A small CTC audio transcriber, trained from scratch.
Model: 8.97M parameters, waveform 16khz input, arch conformer, norm rmsnorm, activation gelu, width 192.
Training: normuon at rate 0.035, 3600 steps, batches of 64.
Data: trained on two synthetic voices taking turns or overlapping, over music, noise or silence, 26041 training examples, 8.8 epochs.
Rows from block 2 of a small CTC audio transcriber, named by matrix and row number. Rows with one number belong to one neuron. Each number is 500 + 40 x the weight over its row's rms, rounded and kept within 0 to 999. All counts start at 0. Numbers have three digits each. After the name is the row's rms in percent of the matrix's.
After each neuron's rows are labels from the 100 clips, of 14976, where the neuron reaches its highest value: "loudest" is the band of the loudest frequency at the time of the peak. Only what is clearly more common there than usual is listed. The data: two synthetic voices taking turns or overlapping, over music, noise or silence.
# fc1: first MLP up (model.blocks.2.ff1.fc1.weight, 576x192), inputs 0-95
# fc2: first MLP down (model.blocks.2.ff1.fc2.weight, 192x576, transposed), outputs 0-95

fc1.11 105:495500496504506432505505494513516483539496494489475525478584487503608490546508500597550556501507528502548479523404570438427608503477485491633435521519476499504504500545518406516505557512464413517494433535538485481553486501460499426496484400454535506522489561507483480494536507539472501514
fc2.11 177:586501568606493516483499441497513511505498500478506498534508510499499499588492456494579448434481412503451474499515498495423510518500592526492499467499501512437487478512441519491497499510470467475582460500497524501490557487433497483505447538497482500415404502499499350633523565500501531500
loudest: 500 to 1000 Hz

fc1.125 118:516505485464482497501498414583501512457516495486538550512472487502457494461500558472409472474490539482521506527478479492508467518490482499489504505499499461585510548544577499536521469459508418548543497553500559590503500434445544532491455506499512494459499422506475500366509517575598468569
fc2.125 183:523517484512554496500490420489508480496513590499494507462559553485499451438496512508425486492509500484495492498456508511445489498430490476495492489393500482477536455477459486605504500500500506451504466505500500502380491497509470439497468499464501614560388519429496515511460508469513488525
loudest: 4000 to 8000 Hz

fc1.140 110:577518491499513449467510536445501496480490512501435498477529501530536386499512509540474481538500498536443514484475480488499538419496495571439492500480508448579464500507395506533493562460567497493496499472538521489506489459482539492579487478474409486522507409541499506558492500506533486533
fc2.140 219:420541560465543545502448494505491480499544476461451501374535376505612508479586441500496479496585518533456500541501507511499493512519618496501499504507501514502487563503518469477498513449520412519480484500520507491531500514495462518466492506503601455522503556502481500432468519482501492482
loudest: 250 to 500 Hz

fc1.311 097:439467508510500500477499509498486481465534486578536479547527535506441368492512491422479490500477508493506474500517537499431516495494305531562522495512511584475476506487500442555503540490501465477499541505417429517528495437495501481550485496491496500429514529536505552491500450494499500514
fc2.311 030:500510603500444461471505495503530500506496538501473507561477502500508504481483517491533503499531500462446621530506500497499468529487502501502495521500525464538433502504466526448547530492497512397518502501513514424495487507496498482357545498521512500436518491521502493504489500524699494500
loudest: 2000 to 4000 Hz

fc1.37 112:480510539498489502460527496452436582495401501547503526459501511494505456452524517498551504540488496501532484503505417490467534500467604583501528500500507451499489463531528496498488512431480495508520513492531535502493429495520496499487505479547509428502589507445521540499617500565461555481
fc2.37 176:433564395465557497497496492461472563501467476490537515398520500546503504507528440523461502514512577502501492454494422460549499430488500480555477532506561420500498502535569493500480572500408499497484516460484508498497501586548500426583510419494518502545501499519535513487494508513505574505
loudest: 4000 to 8000 Hz

fc1.205 088:500499496501476509467571514448498522502492500611550502500498461453459499433477498498540553519558595536500511503477495503498594486569500474509552528497466458490503510501549498579511503523437504517651524507354510428498498487441487545522485496506531520503575530510498504500582583442488522512
fc2.205 110:507630433438394402534500491499490423500514500503497498392500500504500500550501517532500368497497537504512409537488498580606421593502493500543465532455510507507500464501500507502500482484502442541524508554502563490390503542516509423468522501489503486429482514500500502499645459534507500495
loudest: 1000 to 2000 Hz

fc1.247 108:518494499510508485506497509487499513461421547518585490518466429555452483458524519437525536466538501532497495452630517499463534428501510504473547490503507502588462484449511475498519488517500476446499497601479455500520501451517517447501550446448499496508508575535558441435443509516518476549
fc2.247 084:530500475563501622500422475499476520526522494432496491407481537492475484483453494536500497582493505499503480499500487499461491404498500517483499508503497511506495487530500523441499509506501514490519608500506492580500471501454613493474466500493504364474563500507438532492506490506575508500
loudest: 2000 to 4000 Hz

fc1.352 095:545524499500495477551436531502514509537519468469534464523505461487500514465527497554560501452383501464544552483492494493529452567464487478396463501479493457499485414484450545535513508487598504500473492546495529516472452496550454505434539498475568501495482500410551479500447524467465455482
fc2.352 156:485430501500495505383583501495486449570499501629484575489462535496502497499434559434499523521500413513518469476502476509495411484495577480502457532448502500498468509511570480476590390428481500499547484489550504448500517457454498506502548496567527507499423462432492497455511490522446586585
loudest: 4000 to 8000 Hz

fc1.256 104:482504537499491444491592562531576500493500464441507505502488474559431486523505547554399493478531493538492447501467408500650495453498496548502485501504489503531522473500447495538520513498519507591487509556518477507488510585509497496462602462520422553538502573494419465464464444569502489477
fc2.256 198:502622507506570544421516508445475528511500499517504490482495490392507484497495430447535493562486460488469501498571481590489473500510495498564482463537463466497451633500418500548488456493501563502500504524518519515461541489534478481481516509501502494500496528516505429501511482493504563500
loudest: 250 to 500 Hz

fc1.142 084:556499420493501548562476541500505488474537498487527493436539521505493503497440497496502576485494506510494428518487489531506501516591452502510488506494451499494505502460598570514509476504499489469485451491497491474500546505486497546421460499508498482500523502433454553499499565496541500500
fc2.142 015:500500499499500500461500500539501500500500501500501502499500501508495500499500501500500500500500500500499500498500500500500500500500500501500500499500500497499500500499500500501500521500499500500496500500499500499468500500500500500496502500488651540514501498501500499500500500499500299496
loudest: 500 to 1000 Hz

fc1.479 098:457517535393511522477538486437526490520483551498511508470427526489500497449481492566507618589493508503458510514507431558539516511497467519483484506514503504515525500497502525491544500576484513578449500499505562500514574438529509501504554454518503489494547494562540488501512518539506464498
fc2.479 068:616502496501504495501500500500563469464496440522489514522481500525508524510487500443478522513501500492535376493504517500495499492477505504491538503514485540495504499457494496416456440532519504444482506621501487490495527464482517526502493507498547443493552497478496502496518504491489584615
loudest: 2000 to 4000 Hz

fc1.42 115:526495462521541516488509435527495496497551449501502492525490528527506500507482550413558487527450492499510574548416459498444488416504500467515510498506430498511604523449615428501478519503424603477507515634499518507492474490528500506504521532548483521532485518501470467548585524495498501497
fc2.42 126:483498503501469478532509444488523545505498499500498420502518471499504581402516518506494438510457506429500498574519491499562603420471555489499501496577507500479507503534473529474526498488499504500504485494439577502445603460484426521507364506603492501498477455507501553491498501499499500484
loudest: 1000 to 2000 Hz

fc1.564 105:500478469473501530482500347506442500501503479476511507495486500477484479471465464431581487552506504500491473500449498519499484504416461553615500504483504482484496501563391469495572510478500558489484506501511513524545527501545446489510477525505555498491502424513517520404530515501489557527
fc2.564 048:500516501634510529521481501514631499442465494558519479501561498495478478479506498504498528510499491502628467503476500577515519500532494503501566508499533507507488496503511501466506502499566481557522495565507483509500576500496499458490523510501483645663494510500410476501534517431621500501
loudest: 2000 to 4000 Hz

fc1.228 093:525502498548496512488481517569418526507411461526524555535492506610496433508579575467518420453513505500526457496500501507493498486500467521474492517559500481499557464507519483511504359473456500510503509452501475500504494506529499493515532560533509468493546482517507497467485499567472496339
fc2.228 138:546510483498500473509511500525531487512499444494500490454432503475620490381524501501504564592451417442545482465500489469519523493503502493501514495501492493499478459370655444500474545318489500492491500500541480521499500500494502496483611487515499503507555534483503409501506503485500471517
loudest: 1000 to 2000 Hz

fc1.299 096:501517522476471539552492465556593553477550504458526558629533557482503507557514503492438571498518517496493504504502512545425447457499494503501517450537464491499393500515503566496462501506524486525518501480495500501561539434544517554583512569470497503536527500517528524576475513404500538478
fc2.299 059:499500500500501500393500646500550501500526501500500500500359500500511499449615500488500500500290546500427500500500500501500500500522477500500500499500500568343501500493618500499500502500501500499499502500501500557500501500500500500345500499412500500502500500489500500476500500439500500500
loudest: 2000 to 4000 Hz

fc1.447 109:384529494490498538499493423439574490466520529492508552617539481411582500459516498498490516434502500505508470523538503513516506407576509468559509500457552559489496501535477502509523478501580503453475526572556458490514499452500572485505504502508496536506544534515607512527472530502390516483
fc2.447 124:446497500515496497507508475533536534517511485500500491564501498500567585499423616500500531511493514605509501517467558488500491458512496563516488499489511509497515500522493499500646501496502486490498421499535554499521561572500531516496499497500500424496500490435469505502500571476472457501
loudest: 2000 to 4000 Hz

fc1.250 097:527516585532591497506524512533501495398525505448467586486435468483568491490488510498463495595487497498460487474531426482489582492490559481479538563542542504554469512505501500492445448506483440584517490494499515566548522502492511503569510477500552420499470494555528513554526476477407529480
fc2.250 146:412491500498496509530480500420524552514509461509504507476506499525500500521499561488558501503498567511494490510500484552499484549502424584504478537453493508497506500510515599511495544500427510526506453504571499501506499594573488497499530500506488596502509455421501498533538519493500598506
loudest: 4000 to 8000 Hz

fc1.407 088:557488529539497474529488527540507483505436500505491494529427459500528582512538500511453503451487415519534479477459449500465483566500487452453500465518474473499513490628506504560498545485595574500433544461468467484415513500463509544511504511522493501533494368506547495500501492521500508498
fc2.407 156:512466508455474526502504413474498494512480482498595499501526613491493434496441495498543499422471529501526501502507499500440520459529462497501502514486466568506472519348571488500525509497436452502502471508508571500441510500610543442505496500576446503498523505491503509560459474394409474512
loudest: 4000 to 8000 Hz

fc1.264 098:533500511507516503502482499511500541540511545487415438493499517564529588463522543507419505494401539501496486531470466627535594499536410415499499553436533522485431509467498482491450491522512489487609565479512554495552464518569446539442577467508497585501586485506538570486408501485521469499
fc2.264 038:500500477504472501501507500499498500503422499498499445413500501511569495487501489500498491589507501499453501497499518501501500500445500500500514499500500467500558500445524507565499501500446504500525576559428500427501660455502498496500446524500500455501499500500500500491489389496578658375
loudest: 500 to 1000 Hz

fc1.298 090:500486514500511434506413465475499566508549450418519489500473531508474483474499502500500500524519491467468503584581500495488496521473385501500593490516574503465502470463500509517476511464476507505517504499480493448465526527574493513437528500484599501488533556524512420559465594471483444509
fc2.298 076:465500500675500501500518509406455542450491500493605499499504500500500481507497504507521500458474449502501500501500496464500493364499507493500500539536522500440532500508500500497500507504504500509500371497453493499500499500449421500493552419494499465472497500490577506500503344530494500531
loudest: 4000 to 8000 Hz

fc1.214 093:498509503568469501481506501456510500505497430486495499496517483596502523560495495480509494476512569477464508530507497420562507582488377500498495473504473503548477501451482629538486441487512544542534505503396488459501580555525519518557470486517572449475499371499498414501529549497497516525
fc2.214 104:497510502482511385499500506506500501500486500513563523501467521354508498497502498492494504518501462503558370501500455565500508486501494412497521500494499514500476448501498492495503502457510497483502500502501499511476459509507499526445460510510269573502492495537523499427472594508455500500
loudest: 4000 to 8000 Hz

fc1.134 116:500514501453499510456517469520505553437499468551500525531497453482500505428600498502500549537471576499514501498457436499504483495501484491556499501536607569508470485501532502535636504473546470526511486507487490495528500468486485509520493601548520514486540472521508493514540406495493515499
fc2.134 088:581502506459505510522473511445508554501476428487501495587491391527446554526491432427497508509500531502367500509500500504504509433489519500329500481538511502500501447508584625552499456511500499493500496503497500593500505499505485458486510520501498499504496503501494450520498501534498487544
loudest: 2000 to 4000 Hz

fc1.538 120:514562514506499508470454454500549550439532460499521567484500495549500498489587490497474508532493546516483508422493515499493436490499516500516445468502522504510502466576531509506486559544497613495478490481516503453517494588500502550461525502470583496500492397491526482509561500400505561586
fc2.538 098:563502487500516511512505500439509507412500466533501514493482508499480379516494343489590500502500511499457499501475378500595427540499500501516428526550463577569501431506542500513561416499490457471505509393499407501515493500502500500615481513501480500534508444534500491503584535556498523605
loudest: 4000 to 8000 Hz

fc1.481 102:501413489475465442500532507495501529500416473508570557535509534499498500501488537463593562399524416501499503500439541560518423479541492431509471535497505462500500463499482498498477475574500495448498504500474498466516512491358380457457505441493476572446536497491498487554511491499377475570
fc2.481 176:430479565539499539528461508464500486565468581471530503443501474515518417500500487491500458466388500488473501421403461433477485540515496510481454507422502432503530501507411533495562499504460467500503536596501486431501469499498584504502500517502512523492424475519508412418470469500473501494
loudest: 4000 to 8000 Hz